config.toml
dataset = "made-up waving flags"
fusion_encoder_layers = 6
fusion_encoder_positions = "rope"
orthogonalizer = "newton_schulz_5"
lr_schedule = "cosine"
Rows from block 3 of the fusion encoder of a small model that answers yes/no questions on an image's attributes, named by matrix and row number. Rows with one number within an expert belong to one neuron, the router's apart. Each number is 50 + 10 x the weight over its row's rms, rounded and kept within 0 to 99. All counts start at 0.
Before each expert's rows are labels from the 100 texts, of 14976, where the router gives the expert most weight on average: "tokens" is the input token at the peak. Only what is clearly more common there than usual is listed. The data: made-up waving flags. In brackets: how many of the 100.
# router: slot weights (fusion_encoder.blocks.3.mlp.router.weight, 16x128, trained with AdamW), inputs 0-127
# up: expert up (fusion_encoder.blocks.3.mlp.up, 8x128x128), inputs 0-127
# down: expert down (fusion_encoder.blocks.3.mlp.down, 8x128x128, transposed), outputs 0-127

# expert 1
tokens: "flower" (26); "rhombus" (15); "star" (15); "gear" (15)
router.2:51 51 39 40 54 46 63 43 61 30 52 53 56 43 59 59 42 56 52 46 52 63 55 57 45 50 56 52 44 49 38 36 61 51 37 45 45 41 59 47 37 64 51 33 70 44 46 54 44 52 37 49 68 53 43 62 74 57 44 58 38 37 54 56 75 72 41 59 46 49 58 32 35 44 56 36 44 55 69 43 55 46 43 43 41 45 48 55 50 72 48 39 35 59 49 60 35 65 49 37 42 57 35 45 53 39 58 28 49 37 54 53 32 61 53 52 44 59 56 57 38 38 62 54 57 47 32 49
router.3:45 38 43 49 44 57 39 37 48 51 46 52 60 37 33 55 67 56 55 66 35 37 25 49 56 40 63 44 42 57 46 61 45 50 42 51 47 49 64 62 44 38 73 53 52 65 44 27 57 52 60 36 54 43 61 41 55 57 40 49 62 73 56 66 49 43 66 45 58 48 36 57 60 62 55 49 57 59 44 66 45 53 51 48 53 55 45 37 36 34 49 52 52 57 41 41 63 46 36 42 39 35 57 33 63 56 40 35 75 41 49 53 52 60 59 61 55 52 36 47 61 46 51 62 44 45 61 44
up.2:47 50 58 50 48 66 36 46 38 37 58 58 47 55 65 55 50 58 66 24 58 66 46 43 33 52 51 63 41 58 47 56 73 46 45 49 43 47 59 37 31 53 70 60 26 61 40 53 49 19 64 57 54 50 61 47 44 37 59 53 37 55 53 42 42 46 61 64 36 54 43 56 38 41 46 60 50 49 38 54 63 47 48 65 34 54 57 54 49 60 58 42 51 39 53 32 46 52 45 59 56 49 70 50 50 61 63 54 49 58 30 48 41 53 53 54 54 40 39 67 52 49 59 35 55 58 43 47
down.2:63 37 33 63 49 46 50 49 44 39 64 49 62 39 29 46 60 46 39 61 47 54 54 44 53 53 33 67 56 52 49 38 46 53 60 61 64 60 50 46 50 34 54 60 66 56 40 30 75 57 40 50 48 75 51 58 61 47 66 39 35 46 45 41 68 46 56 39 50 43 59 52 45 63 49 44 49 53 39 55 30 50 49 52 57 52 51 66 46 43 42 49 44 37 52 46 46 59 68 63 50 52 49 34 60 38 37 44 51 42 51 35 25 27 53 58 46 60 60 54 58 58 41 62 51 56 51 54
up.3:32 48 55 44 54 35 47 54 52 58 40 34 66 46 54 46 49 51 44 43 43 47 49 49 57 58 33 45 36 44 60 50 47 61 44 60 41 50 62 41 70 46 40 53 59 60 56 55 52 61 68 30 54 49 50 61 56 54 43 48 59 43 49 57 48 61 58 55 34 48 82 59 48 58 56 53 60 38 47 62 58 48 49 43 35 60 49 29 52 56 30 44 36 46 50 43 61 46 62 36 55 65 29 56 55 45 28 44 58 70 52 62 47 60 49 48 46 48 65 46 52 31 52 58 71 33 53 37
down.3:58 48 42 32 44 74 54 66 51 51 42 47 48 56 26 50 42 42 50 42 52 54 68 42 52 81 52 62 60 59 55 42 56 61 58 31 54 53 41 39 62 62 20 46 50 47 50 37 41 62 46 55 56 57 46 53 48 42 48 51 54 54 45 65 46 38 44 36 39 35 55 50 48 56 57 51 47 65 44 46 52 49 61 47 39 47 46 52 58 40 39 47 45 27 69 48 54 53 36 52 58 56 62 56 55 49 48 43 39 41 47 33 60 59 45 50 59 63 67 36 44 38 51 69 59 57 40 68

# expert 3
tokens: "three vertical bands" (81); "diagonal band" (19)
router.6:41 45 60 60 42 69 58 40 59 39 48 63 62 43 40 31 62 48 55 51 56 58 53 56 48 53 52 34 47 48 48 57 61 48 45 40 59 73 61 62 63 48 62 67 57 41 61 50 60 59 59 50 25 51 43 38 51 67 33 65 61 65 46 45 55 62 39 45 34 46 46 42 48 41 51 71 61 46 30 50 53 50 41 53 53 39 56 31 71 62 55 51 39 44 60 42 34 45 39 60 43 45 54 43 52 41 33 58 45 37 40 58 53 48 51 39 52 68 55 42 35 49 53 65 62 52 57 50
router.7:38 44 35 52 35 40 42 54 50 56 41 58 46 37 45 55 50 47 58 61 61 37 34 39 46 39 48 67 47 69 47 37 45 59 42 52 45 65 63 52 56 51 38 44 48 53 57 32 50 31 59 41 36 53 43 46 71 30 65 57 46 61 60 65 63 60 56 50 75 48 59 44 37 70 54 32 53 51 45 58 37 67 62 47 52 47 52 62 50 54 40 48 53 42 58 42 31 40 54 45 43 50 58 52 67 74 51 50 53 49 58 58 54 45 45 52 59 45 53 37 68 64 38 47 34 56 49 42
up.2:53 52 18 41 53 41 51 73 56 46 53 44 52 52 42 47 60 46 43 52 47 52 61 49 55 75 56 68 56 59 42 46 49 37 45 77 46 54 49 49 62 36 30 64 44 40 45 65 50 46 47 38 64 46 46 46 47 52 71 52 50 33 60 35 53 41 61 46 46 47 51 48 42 49 55 54 55 52 64 63 42 37 61 45 51 57 47 48 51 53 51 54 45 40 40 44 42 50 62 47 35 63 68 46 66 43 46 52 31 68 53 31 38 35 59 48 52 36 78 50 54 39 47 56 57 57 51 56
down.2:60 49 39 59 59 44 38 34 51 51 71 43 40 53 47 49 48 44 57 47 47 51 37 52 48 47 55 46 46 47 49 67 47 54 62 55 61 37 53 40 49 52 44 35 60 42 44 62 22 68 52 40 37 44 62 62 43 61 54 51 54 40 42 43 42 59 29 42 61 59 46 58 70 56 59 51 50 40 43 37 47 59 44 59 48 58 50 43 52 63 48 52 73 39 54 49 44 44 51 60 60 45 27 37 35 52 42 60 62 34 53 59 64 61 61 59 71 53 25 54 47 63 39 44 69 44 52 37
up.3:42 47 49 53 45 59 39 30 35 57 41 53 62 46 37 57 48 39 41 61 53 63 55 50 41 24 40 54 30 48 47 52 58 52 48 64 52 73 44 50 45 44 48 39 52 66 47 45 64 27 63 52 32 69 44 36 69 39 42 50 44 56 55 54 69 43 51 46 53 36 48 43 53 59 59 52 53 55 45 58 60 57 66 45 71 38 56 76 40 37 37 40 60 58 59 44 61 45 41 50 47 45 53 62 64 36 54 49 54 40 44 62 53 49 56 40 53 51 39 33 48 72 51 55 45 48 56 51
down.3:37 64 48 63 49 43 33 41 53 55 55 36 55 51 48 51 46 45 61 38 55 61 77 65 53 58 43 44 35 57 37 53 55 65 54 53 41 44 49 32 51 60 35 47 51 32 41 58 63 54 50 58 43 63 27 47 58 54 53 53 62 54 41 37 74 61 49 67 52 55 41 46 51 38 46 43 51 43 54 45 44 47 57 55 53 48 49 49 49 64 48 50 46 47 58 51 45 48 64 51 53 34 60 44 43 43 57 47 42 37 55 61 45 35 44 69 41 69 69 63 42 24 67 59 46 28 35 49

# expert 5
tokens: "upright cross" (20); "saltire" (19); "many stripes" (18); "offset cross" (8)
router.10:56 43 47 57 52 40 45 52 52 57 36 54 27 55 58 39 68 55 39 27 51 32 47 43 35 55 43 55 53 68 57 47 59 47 42 40 72 57 32 48 53 49 38 35 46 48 48 50 48 45 57 34 52 55 64 50 29 59 40 42 65 60 62 55 49 57 57 49 73 40 36 36 32 46 63 47 50 71 42 41 38 57 49 45 49 40 55 39 48 45 44 50 55 54 44 43 51 49 48 54 58 71 61 58 46 42 52 55 51 33 37 56 55 56 51 36 55 34 34 53 36 47 56 26 64 42 45 58
router.11:55 46 57 60 58 46 48 34 58 68 41 42 41 56 39 30 50 77 50 40 39 59 39 56 46 51 53 40 43 38 50 70 65 58 40 54 55 49 52 48 31 46 33 24 44 54 42 54 45 67 36 46 52 68 55 57 38 44 51 50 36 39 67 44 47 45 53 54 56 53 54 57 67 49 72 52 54 50 32 50 63 64 39 55 42 45 66 40 53 54 53 34 69 48 50 45 55 47 50 52 52 69 55 46 55 52 45 51 62 67 63 71 50 56 48 41 57 51 49 59 37 55 54 49 40 55 29 39
up.2:40 65 72 48 56 64 61 41 21 47 39 64 48 39 60 41 49 42 50 49 52 48 52 47 42 43 40 52 49 50 66 52 54 50 29 61 41 49 60 50 42 43 45 45 28 48 44 60 55 55 40 43 45 50 44 35 44 52 50 57 70 47 51 62 51 34 39 43 46 48 69 50 37 40 59 47 70 52 45 73 69 61 29 50 54 41 39 43 55 46 47 41 54 48 56 63 67 51 49 52 49 54 61 63 61 37 46 58 54 36 45 39 51 65 56 60 74 48 64 58 53 41 41 58 47 34 39 55
down.2:56 53 26 43 49 55 50 43 61 58 50 45 22 45 50 40 62 63 65 52 41 49 52 38 46 57 52 56 59 56 39 72 57 54 53 45 42 42 47 40 55 57 38 55 51 40 60 41 53 48 42 55 49 58 41 52 57 46 31 60 38 48 54 43 52 65 49 52 61 48 55 49 51 68 50 36 25 49 39 40 51 49 68 51 55 49 61 51 46 50 36 51 61 51 54 57 46 55 40 41 62 79 41 29 48 56 50 49 50 50 56 69 37 48 69 70 51 43 60 38 48 74 51 34 56 32 45 30
up.3:30 63 69 58 55 50 52 65 55 39 58 55 42 62 39 60 62 33 54 46 44 47 44 49 46 55 42 57 44 52 48 51 33 46 45 57 45 48 58 48 62 39 51 51 36 49 51 86 54 50 30 60 35 68 41 40 67 47 55 52 49 61 40 47 35 45 53 54 47 50 62 49 46 54 48 62 39 55 59 46 44 48 50 53 55 52 64 66 61 52 57 55 64 56 51 45 50 38 59 35 58 48 38 39 40 26 57 55 31 69 46 33 62 39 61 39 55 41 52 48 63 65 58 40 42 37 64 38
down.3:52 65 32 59 62 57 37 42 40 68 58 46 47 49 51 38 62 60 59 32 44 71 54 50 64 48 46 56 47 52 43 51 70 60 52 57 46 33 71 44 52 46 51 52 66 46 36 44 59 46 57 47 51 43 48 52 49 63 51 60 54 45 36 45 52 56 62 47 39 54 56 48 58 55 33 47 54 49 38 68 47 51 51 59 37 54 29 25 35 45 39 62 40 27 41 48 43 60 61 53 52 64 46 59 43 57 34 70 57 47 62 43 37 58 54 38 43 52 71 52 42 44 30 60 47 53 39 49

# expert 6
tokens: "diagonal split" (19); "three vertical bands" (16); "triangle at the hoist" (12); "two horizontal bands" (11)
router.12:54 47 39 72 47 49 52 70 40 49 46 39 64 58 52 49 33 52 53 58 49 58 51 42 50 28 43 57 61 60 57 41 46 43 40 35 37 40 65 54 49 48 70 46 54 57 59 26 49 36 53 51 37 49 51 72 45 59 60 63 38 55 43 32 47 49 51 43 59 71 67 40 44 49 32 34 42 55 58 58 56 36 49 34 42 59 50 32 52 48 81 58 44 54 52 50 51 50 60 48 47 48 65 45 37 55 50 54 55 54 52 43 33 50 52 49 61 56 60 36 50 63 51 55 29 53 47 40
router.13:66 48 60 32 63 52 51 42 57 49 60 52 30 45 48 50 54 54 63 31 47 43 60 43 39 66 53 39 52 38 58 71 56 43 41 41 59 50 38 61 37 58 33 42 41 36 42 69 32 63 33 49 62 42 59 49 58 46 56 40 39 49 41 70 50 39 54 59 51 48 41 57 49 56 48 38 56 48 70 31 32 44 49 59 46 65 45 59 54 37 38 38 50 53 45 41 66 57 40 61 50 58 38 54 41 51 56 57 39 39 59 60 67 61 61 56 47 44 34 53 48 32 66 45 55 49 44 45
up.2:54 56 59 63 42 48 27 44 69 29 71 53 49 49 46 36 65 55 39 54 52 36 50 53 55 49 61 59 59 55 54 58 61 49 30 61 55 37 44 42 49 36 54 56 54 51 39 42 38 50 73 58 63 57 44 61 42 55 57 61 47 55 42 48 49 42 53 47 46 63 31 61 70 43 47 55 49 51 49 58 56 48 35 45 31 34 50 28 57 55 63 57 40 64 40 31 23 51 52 54 57 31 48 33 42 56 57 43 48 27 47 61 46 46 50 54 56 60 52 51 47 46 57 58 59 50 57 51
down.2:47 45 45 51 57 46 62 57 39 72 53 44 47 49 58 66 42 48 53 44 36 57 41 53 61 44 51 63 48 41 70 45 50 69 37 45 37 29 48 48 46 61 42 41 52 48 41 49 39 49 41 46 44 48 56 66 58 65 47 45 50 46 54 42 64 46 47 46 59 53 76 45 38 67 52 50 56 42 57 51 58 44 55 45 66 58 28 56 60 49 31 50 68 40 44 76 55 47 35 41 48 60 46 64 59 38 50 51 53 69 47 46 43 33 46 71 46 40 56 33 52 37 34 62 59 32 44 46
up.3:45 54 45 54 62 56 58 61 53 50 52 47 63 62 60 38 43 53 64 54 36 46 43 58 57 50 45 41 55 54 51 30 36 56 55 50 41 69 61 50 50 57 75 43 56 45 49 55 63 64 37 42 45 52 48 40 40 36 52 56 34 74 47 57 42 31 45 55 56 56 50 61 41 59 41 45 73 48 38 56 61 41 42 62 54 62 62 46 50 57 55 39 45 51 49 43 28 35 59 48 51 57 43 47 16 67 53 33 43 40 34 42 62 52 54 55 33 47 37 46 64 44 67 54 43 55 47 47
down.3:60 28 71 45 42 32 49 34 33 44 53 63 39 41 58 49 51 36 44 49 60 43 60 37 36 58 51 65 47 51 75 64 61 64 45 49 56 44 61 36 59 48 48 42 45 57 64 40 47 46 45 45 39 46 60 52 61 53 51 34 44 45 54 40 47 59 51 47 51 24 50 46 45 39 62 58 52 49 54 51 48 56 45 48 55 36 47 59 58 30 53 50 52 59 55 40 58 42 40 55 37 46 52 45 76 25 38 69 56 47 58 56 39 60 59 43 60 42 61 44 46 55 52 60 65 57 60 68